config.yaml
input: "log_mel"
loss: "l1"
arch: "unet"
block: "basic"
residual_init: "scaled_by_depth"
lr: 0.0041
beta1: 0.9
eps: 1e-08
max_precond_dim: 1024
steps: 11600
batch_size: 64
adamw_weight_decay_other_params: 0.01
Rows from block 5, named by matrix and row number. Rows with one number belong to one channel. Each number is 128 + 32 x the weight over its row's rms, rounded and kept within 0 to 255. All counts start at 0. Numbers have three digits each. After the name is the row's rms in percent of the matrix's.
# convs0: first 3x3 conv (model.decb.0.0.convs.0.weight, 256x512x3x3), inputs 208-215, a 3x3 kernel for each
# convs1: second 3x3 conv (model.decb.0.0.convs.1.weight, 256x256x3x3, transposed), outputs 208-215, a 3x3 kernel for each
convs0.166 102:138110101168099118125118131149139105120117110165104152085124147121151154176089109150122094092158144084113152120130125083121147176113122130164133148132126134157118124101107160114114088167143116134087127119131122182142
convs0.167 114:114093156140123117129109083134138140089136097172132113141104153118132132127139104092097165152155165128127172121129113123112112154120115151093103140125103131112132121131111068144107160151036140154122129152162131097187
convs0.168 100:131146107072121166137115058168152125148104141142129153106135143131166080125141121135144119136150136121137134141178121109125131168134160109134122144166177126153141073123167125103110111140105154124129133179139057127103
convs0.169 117:121128185139103095144158068178151102080167158114158149173102080157187155132137136163170087092130162126149147136153103132110096047070139103121142118135101096128167093130169160147136108079090126093115153129127152151167
convs0.170 098:161163115171106083128133145107129175134125107103116106179154089168099162132136119178099101106126060133133094165116147118119203130108122122151144126142134104116124134109103162181111074104160121087173127116119122140166
convs0.171 098:149137103123111140142139064081137124128104177133133100139163138100123169079105102105127147149125153092171086122152175190159102125143210125139164117157124166152110127063125133137135124135114139139144054125128148160133
convs0.172 092:114119148136130132086066097122096135149104168137120148181156116147149158122123158159089121080125158176068112143116109096149197145092086089128093108132107168083078182078110094066080102111051143117091130147171126083078
convs0.173 109:118133129113113147101116125138117144129174127114119127155167170114118140129126121098117132122177062120127130113075117178180167056118139174121094110101162149122116129079113161133160142081143107151125121161102136105136
convs0.174 101:180119133155156173147158132112137069115130160133140109102082095102116144129103120134138110103107093138119157134129052142072084166189150102102135128099153142124138146135078166155177050112163115109051165125111133112126
convs0.175 102:117125096103101099071141175165147091100153121150171132102100116109117159092151153165116108168137099158109131127141117086130141086131127138140130111177190164146106136108128110135129119147077132157169123107112163133128
convs0.176 136:102100114122128093110124119126133159137095134132116123174106167113126145139130087144149087102142171111096142181184081114127112116113114125137134103142145136157127070137123164133121101140133148131121109148143146085109
convs0.177 103:128130110122107197135088109152085147107152176121112124133159162114151158111125112112156161194115072101158142190104088114128080161191129155152106143148104113136120092141148141178125100106142070106135173171105121115101
convs0.178 102:147191194147140153135148138145156169146153157130162128182164100176116134080151166108119127135184115108136134134137161211106116141136109137112094141136139134109102092145137063133129173083121151162110088074128158113167
convs0.179 098:115202137134110076103141142173174163140085137133119115095135131061159122131150102123099134154130112069120118079109143199149167125099136144117139150133131150126121145166113123056103092140137132138123118163133143122090
convs0.180 099:118081082100106137112122124180111139109142152128155088108140193135157149105081123053170187137138124162163118173156159102132103157121108083108135116127087086134131107108142128168159153112127169149122079097145159126087
convs0.181 090:157125123152158083120154093147128124105140179160123131122111074139088101171137144115121179151112173209145109115130086126110099118129136135122133130159125094094146107133156195131075095128135120105102142149122136144126
convs0.182 096:138124138137107095155168159176092201118158101159120117084077111098130122131126113122098156182112082099109182132099107083110055113077133102125131125120111140159113146097108113144111103205094109145131122165123119144117
convs0.183 107:104116157143142093134145161144182123105116134146148136115136104180110138114118102155130124109118145106131120118152173110153097124109163132137123168158115106126123113130150139125143089138101062128128127126143136129120
convs0.184 105:103120100181144163171147134117076151127108129157140097143168121192138114130152104199122149203131165156168148146101106130116118143132131170113124133145137138109112108122108125124168086101194130079135155123112064143118
convs0.185 107:148140132108130134125139150114156082126080115127114151108122135112115146130157100110125169141143108099135156119112164105101149156156105165133116126125142104123153152145068175136130112104139103103153109153152179127125
convs0.186 083:116097132039070164074078144114120124123126139175117163157121139135172119094088154108130083139111114089126128130130080120110132091112168125182127099160155137145150119110129122133080129153105148145131111135145091064099
convs0.187 093:100093164072099119135103132143138137134105145094096097105088120168156140139139182070163148118098116159156138170162104099093125114124120149149122096110134137139149155073102131153151138139128154186077115137161128126115
convs0.188 098:138108147154155138154130088128137154145096114159123132091085124107115128155102121134063126087104146152093116191148184146142159114154142153133104182130127140132115166138094109168114074102086107146107155146127118109089
convs0.189 106:136093111091080078076088096187143121133107114109121111126118096158169133133125131147042138142134119107126102111117129104104108134141152093119169129155107130110123104126131068120151155145118102129115130134150098111151
convs0.190 099:108115125112105140127090116114090140168110098148156135096113166126145140109102126119159121117097153101152126115129175139159124177133103123129165155100110130082119171065075090189146157070147109140116165137183114125087
convs0.191 089:102154168127103134118050114129151121162140122169101112094125122188174148148143120106154145140178104084133111188133118058103104117110141161122132199123106112105135106098122067114136115126127189166143083119109108134149
convs0.192 113:175152103103132181190192107118136104099099124107130144127122121096097110133185137153189106106115100140128129098082104104118080129166172145116144135093136072116133116155085166095121105130136098119116104164132132131123
convs0.193 089:131117135163091122131115136098102125110160089133161137119118146145150132159207103119122152136133069168153060134160129069085117142158166146108106124086077205142099128140147171100140151138106114131179113143095142097122
convs0.194 098:105152134173127078154118128085084112127144121157126103124132142122146093162145126101119086136155153134156123145169144132109129073083134144127146097126132110091112099128112179101101106139131125113104146147086103112096
convs0.195 113:129114123152134158143156133130119060142112117096146133131152107115101187098133112132167119108119102151073168107124142135121112109141135133079127188142123115130122116129172124150122144101104127127111156163145145137113
convs0.196 107:169153079154140149081091169101151112132148100146181170145118066129105078135090103101102122061183132104167148093157104110139163169154106121110151130076155128136106130162137137093147123160126141086163183113106099171190
convs0.197 100:140121185100186134125088102211138113098124133146141111108093101113116158112151127156138103159134098093147142162131123151117106128140130132160191171121124115157113060149130165129169166150140140088096154135139111145142
convs0.198 102:120128162081109135126190142145126125123154146071124073103114141134169110136094147128134170185140107143113110158104119085091106142140161169124109093093094114098114139152127153153109146110061137119143099125122104173136
convs0.199 093:101054102125138157166114121132104092124090160147117178130114124100142153093144111110114139115121122108095086119117122100121130130105137144135139091095114071076124107156162096154124115153130083131128102109120167147102
convs0.200 111:139118127147188198100124092091106100096153150117136133105148192167120095107111169078147121118153129124124109089115146153137105108113135130111105141154152153103100150135158153100091140150115151147133125133107097095129
convs0.201 121:123163122098110132132098142109164175107128162133109136128108112084124157181159124154174148107148102151143117145190120185124129113177165094100129103134129085142109097089125124136165079123119121148048132118129139100120
convs0.202 088:085162171079134165100101110122114114124178105124134135073116111115132111107136141089063093157097100164148184132167140169112203152087124090129130087128124105140109075190112126159139167111079104109127093096122109149082
convs0.203 092:122149125133109095150172126134117143087160119111152119193152135130101074079111118122121204138119165125163110111143117117131103150131159155164132101112110105121108143153082124092096127117150126120168150156099151118114
convs0.204 093:132129114121151172106101073119051154153137168150138096144115135144192176124096123102122141098117132150080090149198132080114068135037090144085100113112105115122084167112127144144107110095105139145131121164070148157092
convs0.205 100:157134135078089122120174105156124128123141109107130153097108151174194118157063115109087117145081088112067093166142128103120156123142106136180126120130129100145127135134082081140100132118159118127115111118134104142142
convs0.206 104:106100113066122092080115104062117131090113097143150110111149162115153137166093128097102154084130115110107149156135110145128151150148128195153081197140126091097157121101103127134108171119175131129111142131130098110130
convs0.207 119:141127090165120147081117117139098121133185121149133151158116115133152123119187131142136141115096182094151171099126161107137109196116139206176138105099114116157135085091153147110097152111145095138099124122146146104124
convs0.208 089:141145099129111155103099150153144144118108161175160115102129117143137137127132122139152185164128092130195096135145117143120092136163183115093118063083126084114130133070083145152100098106097081129125135139124104087116
convs0.209 106:140139123154105073122098084124097129090137118109128119110195106143122162073098131130123134143149155138116108110125130090125150115149169080122144103150185115106112107097095124200173150148069142147140129173110122153127
convs0.210 110:132150180110134139147138119078134134155165124120125140104142084147161124143169104108108097137139141152138155121168140128159124133112138115126146093113121087129133106145135135131091167142141054154175125115083170107109
convs0.211 093:069142101117181134167194162124111126080111150096158164117151129135113152135108094166129149162093173121145129162158131114098151103076115135163132145115145130138119107101127117164192149126130110129119149152125150107128
convs0.212 091:093127062136117169112150089099130157157087106133082106135148177122121113119094154111144135132149151139193124121161174110107140154117092139141105160155143164154124103083112089153145138112116106098113128159155119169135
convs0.213 086:145158192132105082154128113119112134122067109128153120175123091118153175123124115126095175101132176142112076106107103139129108168145101125145105137118144165142172124107055142134135123147152148174112164105173118083096
convs0.214 098:140107154140144114129112150116134133146129163118122120128108128133099118110113110142112133133138160132099164114138128138116189167152123135138154161167136195184150076115107099087120149098119144142099108140134110127135
convs0.215 119:100130104172147159127132107119100102125124135125137109126114106138141139125089158130152145161120122119160123104122091204169179112132124134089136117087078129134143089130072146141124158169136105162164108097091144161171
convs0.216 095:119141097149100130071178110110115125157119110124150138120095114106151168138123152109145088156118096144112086141171112149135194098116104123125112155112149138116124117126129119077151104105121136168155137146116121109113
convs0.217 118:088088094112085101117129127117130097151139170159112175146153173109147121097164132147152139172116149135143091092193149154074089136106130117113136098107115126134119150122093095143202151121135137162114115126145129096123
convs0.218 091:134130128125188123133133158158078090126119161143120149097142151121114139103118099124162140138150094101127129094116072061135132131069093127156129165135101167178175184109137091146217106161093109049107086137110095168128
convs0.219 126:119112137131123077139117141103132115149131159135114109112163104125161146140105107134175135117065131133109120122148123119137178130130130096112061181124100134157148184089101103119132122171120120138138169132125127125130
convs0.220 102:103132116137137116127139123117101142083170133162207133206143113133099117125119085147080084148141143110166140137087130085130098114113147151172137124149116116108136121135113141113116105097121137141140137159143110089142
convs0.221 114:098136181154115127135088133139112109167071145158177141103084091111174125141145136161112104146112122127099144196118102109135155099109088120106135166104152155147117097168122166128120143146147124172135104169158149073116
convs0.222 102:097092121131117126119125095108129146166125123112122112137102140131150143137120128122135127154106123148163140162135140134133094160147122085135108104102132103098148123152122167171162094066189094102177071106143118101114
convs0.223 088:161143194135135065104134131194157120111092127133132156098101174122157135144123125201155133159132104136161069153123153125155127111136092140160126082152127116116112135090165087175150138146100089127119093111144126140137
convs0.224 116:126125152150128160168189199088107138104131110133146145124125087113122092143161118104114138153153132115120139107107070135119096084096134148146139161166148142143121125115135131122156133105133128177193125134107134116090
convs0.225 097:147143168107117101149119107152142109098136197070119086042104122121152084120130108124105087125127130121103126157148146125124124139143193155161146099138140143150139130180160138079158177108098102150099103136130155123100
convs0.226 093:092145206069074089152147135137140203102155122142115142162122093096110129117134167085136144150126140184123137159139115046104117166147143134153107102137096152145138099164142162110102100076113095120137149128156165146083
convs0.227 096:146132146096164080128178102131149186131132121105166119133112084104107124130092097113107182096103145184169058129161108160145143139153175156163105089106136083137137151121084095167168115143157130130103123143118092125148
convs0.228 093:131133155125110079148141139173137170127117061155127125083097102119146127112125122130101100172134127133108107103073119115133194105101087099109148111143138110120080111110090143115136145129162082097153173153120113181112
convs0.229 124:115089168115127125081132159150129156147075106108128135138136105130115153112112133119181125149114125151167103118106131127148096123119109096105137134104123148126127213085155083163100158118142130137088127068129107162159
convs0.230 105:140128095173194173123202184151074119169150100144151142110117131141145111137149098166072178088145190117113149126147134105129123088127189136116126120152135129122076110100180199108144111106147111126123133099169140114082
convs0.231 103:169094106142158151116085124160091124114152106135134098140136106152139173131118105076153196095139142126152109119113093103106123125145144138120140167177154109174150131113167120145141123143138126112102102190157102138119
convs0.232 087:071115141090091122108145163165105158124115142137116203115144095182159128122099129131159148145133142115136148097125149166108086172160153108099090133171123158129096142130164131105106105117111126128101084110123149084122
convs0.233 096:129144122164126178105142151080131088095122136152134157138140173150077115105176135121149148135152168120125097132149149113092160114110144106095164131150086086132123124143117116139159148106110125136083089132139115088109
convs0.234 087:056162148113161143113105122165178153163165210125127129134108139156122114167160149164188088118123121133130085121140102111116096143127183110104116086093155136164147084127155090093181091071088152111107140132114122175121
convs0.235 103:130146181143150103104149119088086122148137125166129093104134120090119185141120097153138155171090132179158085111142125120146138105110122137108104179162126157148100161106105104166106109126139134097138120103094116124141
convs0.236 104:110084166155139114146094099177115155103098151138136137161161056119118184130093124095161125176181133135125129114129137138143041109077130092133144154171146120092143096098125113101147139095132118080098097113155099134089
convs0.237 087:092141130168147137112144133152164101133171145105123112129112146182158138178129092082094114121157152139151111135160136106138173115138144153140093167150098138126087157176088127157112169073133134125133186120107139143133
convs0.238 082:106108109122155090085120103146157088113080061132142128131115140112100123103127143137145059123153164152136159138155158108159108114133142143127156130140162103130120151123151140105126114125139147150131121132163113146119
convs0.239 123:159138155093145139113141146038123158136120134124113115124132147093127158155144113113095121110118142119110140134154170098106121163157130142086129162103121151133107139118100090073111104112094123088145118138137157127144
convs0.240 088:109109103104164134142103122136100134122128086097112170180152091148124128134117114144115200131118160167157159107102167122114157110117114121111137154109090125115119167127138079097136130124155114122152173110138131145104
convs0.241 089:142123138148140164104127137124139130117122170136104107172122192127100110121115171146099106090131125084095145133155169109099119146098132075152113087138162109111131102096150135118109120107156136105150092091156101144154
convs0.242 097:128138109188151118128141168119085138128107132186101120110060066140069135152184138127149121124176113100128099153130151069147167144105122180164138105093135103097111138170055136114175077115107133100128081144100118138098
convs0.243 097:103153113112135139154154140112129110078111176116150092157170174164133039125157185148119135116163104124166114131096126100124122135149120113149174139104136160116148103112124109164110148120094145062085115134119092115159
convs0.244 088:170112075063115112113068090124156134149180111103073155106163151131123135121121145123146160055165118103143176111121093141149115113154102136091122080137172159115118185179125128111154124120186104092154147087141150144108
convs0.245 103:117087111142153086150173142175132154177131127120153121140089114117118131112140118156144141133112114125165154166128137143124128127148144148135137126105151129157134126135137138120107139116117130154156160135098185152111
convs0.246 095:129058136153110170090096045104145117072155118149100146148118104153139132104159164122137135157168113118128091147123126107147160066156123131152156128123112106118118063106160136104092106135120137122124207135133123129111
convs0.247 107:166133166135127127161128101059115131117152118114083145108108102150131141166116126097101133083142115101132065140100159108134115072119151121145117128139130137169074123100152145133093144175087106093116170130123090170172
convs0.248 123:183161140092183155115155162117136090092153169111130161111101124123108103122122098115073126150085117144126128168138146118167102116126135149142115181178099095104131114130124126173147085135171100154146139136183131117112
convs0.249 095:146104140106064147131103143149141168120083124152148166137161134127131110176141151165096135167121192124120133099116109167129139142144131115128139135102119107152144117185139153143103135110112108177145129136105093107113
convs0.250 093:164165166061107134082107070133107148101124161114156136082108145158113169112151090116101131094137107095101108125116119158125094111133140133107151152135121143146122122151131132136053119077109135111134109105076134110132
convs0.251 089:116086087146114099138104179124144141142131170146174130096151145146139140138166159118129144114114103102154120166071114162159117170122174108137121068123133149127126098113095104114107057126133085177112141135150137160132
convs0.252 103:092125134151135141173093101142123111131125107145111141149152120134169106155147132103090061140083102131150107124105095085096081112138150137113134136131115128080133126153132096120138099150119131150115137106075079083101
convs0.253 095:140179153125134144125061111120175156176144139151137085085156098119171156186129172148085139143139096086204117125116161157151147221131109115102155113128157163119113114124113124116128093090132084101140101143141164123083
convs1.166 099:120172116076078120145062110172151134071149107123096135095115122126065183107166146121118122155089142091127097149136075043093140109110092145115120093160073174107146142113141110189114084109129094176181089125117164147048
convs1.167 110:115092155110092143117116141135097057109148131135075131061134222104112145176109156095147171056118183112157178118127156141131102124166107136120081118149148136059136101163131154139135124191113157096158160160177133165119
convs1.168 101:130153126132119173155093196121126173182132091104167130162162102144156131126185180148168104099090119148099168198131178127133137104097166167155127091154093116134124149082154187175125144114089204153149090141158089147104
convs1.169 110:132146109139129112185121112110180060176084124115081147095154136079119153124117154094150084141090075087128175137149130124143132128065121120118151156150161120101124119161129127129176157091081112073162103138110107135139
convs1.170 096:095134069125118139108118185083102154189124143114158085139094096126119167106125079123096085165146150118094048069132128143157130127097099138143128099141192167093119159138099144122184117162098077172069068156151151086200
convs1.171 099:103104157095168145165135108121134159112150131151102119072118132095131079136171117107075117135079141101161097150119133079139147120118129143186087108095080137063219085094100114134135156157106140151121109098123145140104
convs1.172 095:129150128118165114143165138133140080172147149082142088158145098127085174087135152134120161110204174165131143118095174154162102122152155131107133147104138151119140099086148134117130134125093098097152126103149128149140
convs1.173 112:173173136162127102092124165083168096144131158129093091154126111147123135121077115100155129099105255154083097099150151165177218095179121132092084137116109192138104156171132081158195150143120148052097141140144089121114
convs1.174 104:136128102137147136125152165137115109081140030108172162156131155151124091134151138119118072069126168141137165133110104141110092115162127100104096151137153202105161155157142112125132092112214093121106169095099108141108
convs1.175 098:095164101169115115112121068149109158156145097085096170109091060155096166120139107154092167094127102093127124146133082164108174180077166123100180135100103138113121175154064133189162158120163145082074160122105167105139
convs1.176 150:142100180150083091138096126167106193143105128153120082019145197154063118153168090161039155161081125103169152174080128122154096155126108075163092139134110110115154183140130162074127078170124070112106182100082100132127
convs1.177 109:153088157112128145125139070073144098139128166149080122142118123114113170133119165159137181135151114155102112121099124117108110114149096213125077178155123099139124134145140110122140190125124142143155071096156124145121
convs1.178 096:156172125113176133135144116143186110098174153166150176087075087163116152131074178154110120171148111168098130142145140125097102108118190100091159126087108121173099094151111111041110220163172129115145111092159161114121
convs1.179 100:153052170158141119193147166126094151111138114141115139109140084160106229076134091061093132085146120143062128078126184132139104161130142141180080112123174100083168132108127103155099142125143098151157077162109143106166
convs1.180 102:080106112132106129125129177101163140115101133148137143100100146071167121116154110059171108172135149103101149114134136183135161081133109126110205087177100154098103139202081118138110097182127135091097114141124116199151
convs1.181 088:139172117094120123165128094142157193103183125132158134093112139121149129116126142145138124134131098113150173172076152136173120125171159093067168149128186128149071166151099132169074111102155156096127100082159087122102
convs1.182 098:136144127172166125123121125172146145113154098155201117153098088136085204074148097133108094151123118135123112199173103119103140099162141135140121183112051081157140121148148157095063147185158144074133129153126097096136
convs1.183 104:139174156145135129126133134148146122180131097106170123052151170134096159094106160105094098159095155067198076097142125224111121130086136129128119061094191129221119150156176185156151105089186163111184147120172156171125
convs1.184 102:108141130084139151163115106151113094133093141096044093146125145169168080180168172146142136141094122104123109155124118112141133023119106068152140184155127153086029146132107095141146163085097054120137076156160117059170
convs1.185 109:148124105138092123120084205110161101162134142117122178135054133132102130088157069121152122135124180127121136089161120138116147120098149095180073101116074114137184091138111086165208115110102109157127107140116177151133
convs1.186 082:145065144129087126118134138123187140168085070176151071110114157112123133130132068148148134123159065065163177088148084075072080134089101126114131119145119122121094109149146136073170117180103127101203170140077140115133
convs1.187 092:103196104162114127122183133178135086118095138100147173146146129120147169130089120096135144134163090140112129118141135154188085171133173069128150138143071102142111132128148089103107156132126127119209137088119144115147
convs1.188 095:130159132171091118180167100131105170132079111113134120133083137216153092079145127077122114168123108095161129161107082173144099138141150077191084135148130166122078152149114123130145119155116130113151103116143121059129
convs1.189 110:125076133113132187106142153134096133114125088185168091110104125096150106124164111124189149100147104107113159127140140161135095157104173157180105102090137095144093076093150126128201167126144187076075194142108145144132
convs1.190 095:038125131128144161135147151088140114127164138118147109096089209167095096100143090117116140121142125143172112134083120087147165155148151183171121170156110116162138137199081169071155168155177152111100162137116182104115
convs1.191 092:175068153128175159131126124114066119072175074116139139143096123079167098184142150132107101149156126100128125100161110133068153167149124135135087107101172151116126158098109154174174137063109153108119136111151155160115
convs1.192 111:087086083105132125170187146144164072122102115110226103178091117168098083138122073168130112099112141178181119140168047180152131140136099132189112097135109111080167113112162130149159157139175153162137095105113128126140
convs1.193 090:096158130152164167182082165116113113094153143227076109159096109117127139108126109141078088108128120154108149070087113130177137201146194099127187191075131211161081121153119122168140140123128120119105135084189084147199
convs1.194 096:085140177160139117119107161095125103098135169149109052157140147071126110081145113072130190120130090105139101091139136142113105085121107079147086086122101160118113148148109075134158075152143158112082141072122123113087
convs1.195 112:130116108122146137063238110124143144138073118154154155186107159075116147095139089110126172122125121085134123113154127162103132099095174123141089147136143087128194066149113120149126134112098135099116122160137138098150
convs1.196 099:139178138135083159119107141132121203107118114151075116126141090177092108123098162119094138139125082081129164089156141109118188164056185160111070089130173147110090107177125167042133089145051107132138090142077122163121
convs1.197 095:136154162123109171097140131098143196128211105139142108193081141120143172127084068100189113063184105168093119178109164127122092147141104144130176117125091123085183116223101119117089171123114099135098085178136114073147
convs1.198 101:099167160132158105095140100142130091138154091153136134107060144136097142150147122129120147133126093155137131068080176113104075131171121139131151076106190183108099141152105121085126131157135138177134133083159149132177
convs1.199 090:150158089103161167115105115160097101122157142087112078106146091180108161137123129156092072151171075117099142170055091109119133117139123118160151121167115143181151117087104117177082189094162143115177158148101146126087
convs1.200 112:064117113083124142108125109093150124112083079127179112157067115125183116143109117137142110140103089143127144059132125093151074131135135125137131137094166180150101137058146119151077084103145151089175121192131106064116
convs1.201 119:192098131133097129131106107117082102096109113125193130154132157125171136075070126199026130169122111155148159171153066085129159131143115083164155178134115151111071101101155157125103098111155105123148100045123134077079
convs1.202 091:134138126118112122085051072139147133107140130168142152143080223077187133147119145189113122113154101126171167096129168161175085080137061105102148178091165134095108120180061093087100180135082102177093116090102075129107
convs1.203 094:133136107098142116103097147134097160088139147148190134114136154139097106139098101145166117137111152107106199134160144114119086124094136175157089145169171072146157133140065127116109134081206144119090105067108149090146
convs1.204 097:068144095155137083115143169130117127108074103091153043146114150121100133137193086095064167127156127141112088063109155126175168169098156195152101132168108166111151117118201140153189139109131162119141097170083117069048
convs1.205 111:150157089139152154143089147117069096115086081134189088116103086151099182096143099226109046113145085140124145144094172120124127103092111069197136135157090172111139096107128129131139110162149129114097108110100089090129
convs1.206 096:077128156111111188138099132129124087166133120095112166168105074074155158117070106083137125080123143133071106084149157122102147072131097127179142117151109102115104055171191084121115120146141113155092135139147125129129
convs1.207 117:169105128180114143088145142037160148122164125150086174151123159131160122139164130133121127099130164083129121173212177143113170064140121179103107126130130121122092143143107098128122142109134110123092075117113152065182
convs1.208 088:094125118133143105119139093130135150082199211139141131108146149134081114057141108144153133092151141119144133111201132132185128210095093128157152125126098124133152124173139130103114101185159094111117033139127107146130
convs1.209 110:218132126179146102092120166131130184148126132111124139108103132150132134143138101133079144121167140113132144164112182071079092198114159123142135122110128121048120100133133126090126120121093102136126109134082082104117
convs1.210 104:162116092126140185166154208163135106096138154112196080142164125066153114128147078135101125137123124131146112195158064091114096126113157133182118121107150116037110146174150128083084143175147131165114112122128174159122
convs1.211 093:119111126119117149124152163203134166172104095097095171123134109169146171131145047164076100138135088139157071099100189127119129127133127103120117153070104129115148147126118131134092131139084181109154139144095109135123
convs1.212 094:078093151131155110169179120147112161107096078083077154110171080107035133142116136089109102120185106109044167180159108148141143159155096148095109118176107088161146085166054100151193149122096121153129138155135104101132
convs1.213 090:084161088137101115182113120127125174091112110123148123132112139136087137146124157220112106093087095147131139122135151165150069131135166079102120145095125095162071112081111147070083156116140111098127162092092095121132
convs1.214 103:134110054140148116110145132138139044152095133112097163132125154119124159138140153088118136100128175110161134101068156113135135076151112141109106117118112045167117148150103140150126040088152119150165143125192170139106
convs1.215 113:139130142115128121174205190093120100211094129125144157144041055107094118118139148118113126100133152107128086132156150130097131155148145102151136122076120104172066143103182132138105153135173080117112157144087139104144
convs1.216 091:141132098076103095149144118130117124151126119151087124144106085118145079169155153069080110141151114160142106136097118095154100116117055125167129130121164140080047121114143070166145143123090128153131105135121085083106
convs1.217 118:141137108093142096143112150091139135126142139155129069081125108144093165159108139096111175104111112095117123088156115163133162133136136164141133148124173042081082144135130118116150115161119157120096143129087135101162
convs1.218 085:089172115212113120202115123139133082139176144121082132120167146144123146140041145172089072078106090148084113148087082065079144147092101152121147135110092139092117174103091111062129184123094109138155129110150048119176
convs1.219 108:137144135112092113050169136105110118141143137105157130076107151147141059174095133093152100145178187171108135101082086130173114142189140142127090113102091134177117157159181124152200107106115093133115144123062125080148
convs1.220 101:131083072102114051134091157081095127103077141155172147141122120108119125146130112101145182108090177125212086126142132119167104191122116155144127144180167135173111116147160128080114122114103146102078095097071135087132
convs1.221 115:096019184081109155111174161191123187145146109146122172095143153148069138151166051066199166114129144130111178169141083129137128150116117155136139140137111039144135145110122084114157135172141164091117106085104111125102
convs1.222 098:152136144121179146128155130140133054101152098132088158139135055137110113096098078070179150132132103121125126136148154102206091167062160102138210112121133118116102117168114161143131124148104126119070135106148153145142
convs1.223 089:069129135193126050198109089168141134126111135076125149102113121146144148124139180150098132188144154084094110154100124161153090169126084113160134098155152177168151180091121122151151129098155144085149156128182118146141
convs1.224 117:090091110144110122144151097155136093151212071123113146095106135123138120109119166134091145155143147158116168112123151062156102160136097162089087076143105148115104147163129113072096079094143119093134068049127161115200
convs1.225 098:122127190127131109157088122147087090118120161181111104145160128097115100181144104148131166068196102130085121079092201133123044091167110150162122160120188138120073138099198186165093120155124171113116173139113085100154
convs1.226 099:124157101122117136132149131152139142112099101186148183129096121142115105160207156143118185110121109171172095169139188081108153154153136143164058135097115057136148114125124101129131119123142134088148061172142229176118
convs1.227 100:165170092133139081135130111120115083113143154144105159146119134142128102116121155151153122171071129134119119125129111082081131139095124162110095082174166095141185099224076125126157159102106101119152136138143196129171
convs1.228 096:186112199152111123073168152176128191107144091139075154106112124091130154121106152131120133114176089109086108131126146153101097139128194181160169076106127188107173134123131156151117105071112097136142143058114146179122
convs1.229 105:117113139140116053166160079144139151078092133132074134117117151136076109126141082100123190097194143158110104138073148179174111157161086166145139081157105153099153112150080166143147120153121119130112158084075191125104
convs1.230 103:052122107105160148161129121134118130139100126153089077119098117117102082074097111113088171156113055029203140140051195147093123096136120161144131176105118125182109143147110151137133122118129162121102116113183061164162
convs1.231 102:110136112108085142119166079149169152122132109150092177107162106087160108237122207072105097104111144194168132087155136070117102217115163094091149143124141081123127085049141131172088108190124115147130144086141153160070
convs1.232 088:163114073080125116101098128128110152117168136159194136136107139138123140088111156136128155118122106089132154145126077095139077168137180181109141148124128085169124125145095104146090147096199137118121097128200134152165
convs1.233 101:176173089113138124133111174186141172079085108170155130154132127118112160134108082143127140131156185105132160153114061151167138133141189138094080105121147151135088132118108109138134084139140093117128121123076159126146
convs1.234 085:103167101150164170195118132108140160117143126119154196136099159154118186151168230146116122162166220095131092140119105164164142136109099113099102152103149167152164150152117104146093173128117184143125149109164080152121
convs1.235 099:128172164188075091175124157152128130133135140150101190121143088137187163140115091121165113120124087126147146104154181151132090169104063089096113137167067182098136140157117157109115094112132150124155115108151085123195
convs1.236 097:172149112094129098124152112122114146233103114086162168114078209125184114084070140063153138135162149080149185149119053137141090114074226096074085133148146220107135163174092100123099124083175154148139125066131095118110
convs1.237 094:117147118095116122117147148098120140165140095134076133115133101117094087159093111129127158154078115120210119146114095131114134089145106126062097119133175071101154092097094132162121107092139114158133131092161110097106
convs1.238 082:110137153178092082126148183131090141186106149098165099148177098130090119143150131134152117130115121150121095123141095189173089178138178126132210148138120132160168144117112109123145088158156166154127130126159116174142
convs1.239 119:133141168169139123147200161123118117138143100133097105136148172168100128068138131140087151156122116142107115132130120110144115182097138108126120070128141155123149123072094159202092136097136084118092090091162124141146
convs1.240 090:123123161168111140130180130132127110175144124153138105116140146183041146091175144121065177121113111125159123168196110155118091170199146113080102112207180136091142111140160124184201166184109152159135106155144145139158
convs1.241 090:128072096167110135170149107131090091106090142110194059177130032110119080088103160146166112104157099123126126055151106133121066129116116168131123122113086159062079070136146127143088123109159088149111167100068108092176
convs1.242 097:179091134065182099118140139127137114135161131122090132148159106127104117140124152130114115110128209162095115088106181099180188126171074162062081135101139088152122132166151102134101147136175052182143138159045137103159
convs1.243 102:079160100079119125171067166089168091110145103135124000122117093087081131120113147116109122104166167112112176129137066163129052126119131144066142179124099135102094117087161099111141155143107116082154126119084103165129
convs1.244 089:080138112174075113088135060119132114102123145114121143133112133098158138086118133175104132179111142077115117117155184200131109065149176123144110197122122147124163133070131120170096095173099100232128053120106056098175
convs1.245 094:053087136089123091147154182143130118111130126168070119127106128135134109167115140092165164177132196110115132116119134102132189128187150127167111150152110152151150079095170114131098152120133156152107104138185121095101
convs1.246 099:155125143130141156113153116161135176113108121123105142099173156114137089117114120185118115146118121155130129165088162166108112097108145091136075184143138115122131133087160146123112096139091126205162134191118185119132
convs1.247 100:081071165115127074147190171127119137092147101154129129139158078175101109135120133089124110161166119131122079158165135178103119139159148133086142109161091135094121113142156103110129149170094125090142122176103125124094
convs1.248 114:174146176135148065127153120099108136085096106132097092109081177098098140123123151144131159161094195129122097095124138171156125153148099163111120096081136106108118089125161184157106130157138097110131113128126094069216
convs1.249 097:112148164079170181148118135106079199128125177121108109168079186140160120075154149142073130154121124074137133128171084115174141174165134118141079109146132170087140167132075164131103170177107171173137161208092169117092
convs1.250 095:125136127129070108146116134132151158087182126142156098138089114107141091160138152088136140103124132139135120135176122150104061119142138103147062090102120121159082146198125159116151089033121153155121114162158093103142
convs1.251 089:163067121175109148158146079107089180115138125198181086068099147155102113097097114089158115078112125167127150076095150071188121162127167100089149097095115164159094107098174092174119153110101133086125103185110139157083
convs1.252 103:140106114158150095056166143110079093107142129089122100153128094094194080127136191141104143129098048122198159115141092120143110110064156119130142114137122117109149116142157087164112146039085115125123102124124109117095
convs1.253 100:092108149111116139091099103091093127064128148122150125101140094129152162149113133071184130090078170120126121126111092130105140078154181168039150175130100088084121138136137118121089164207118117126146144077116113148104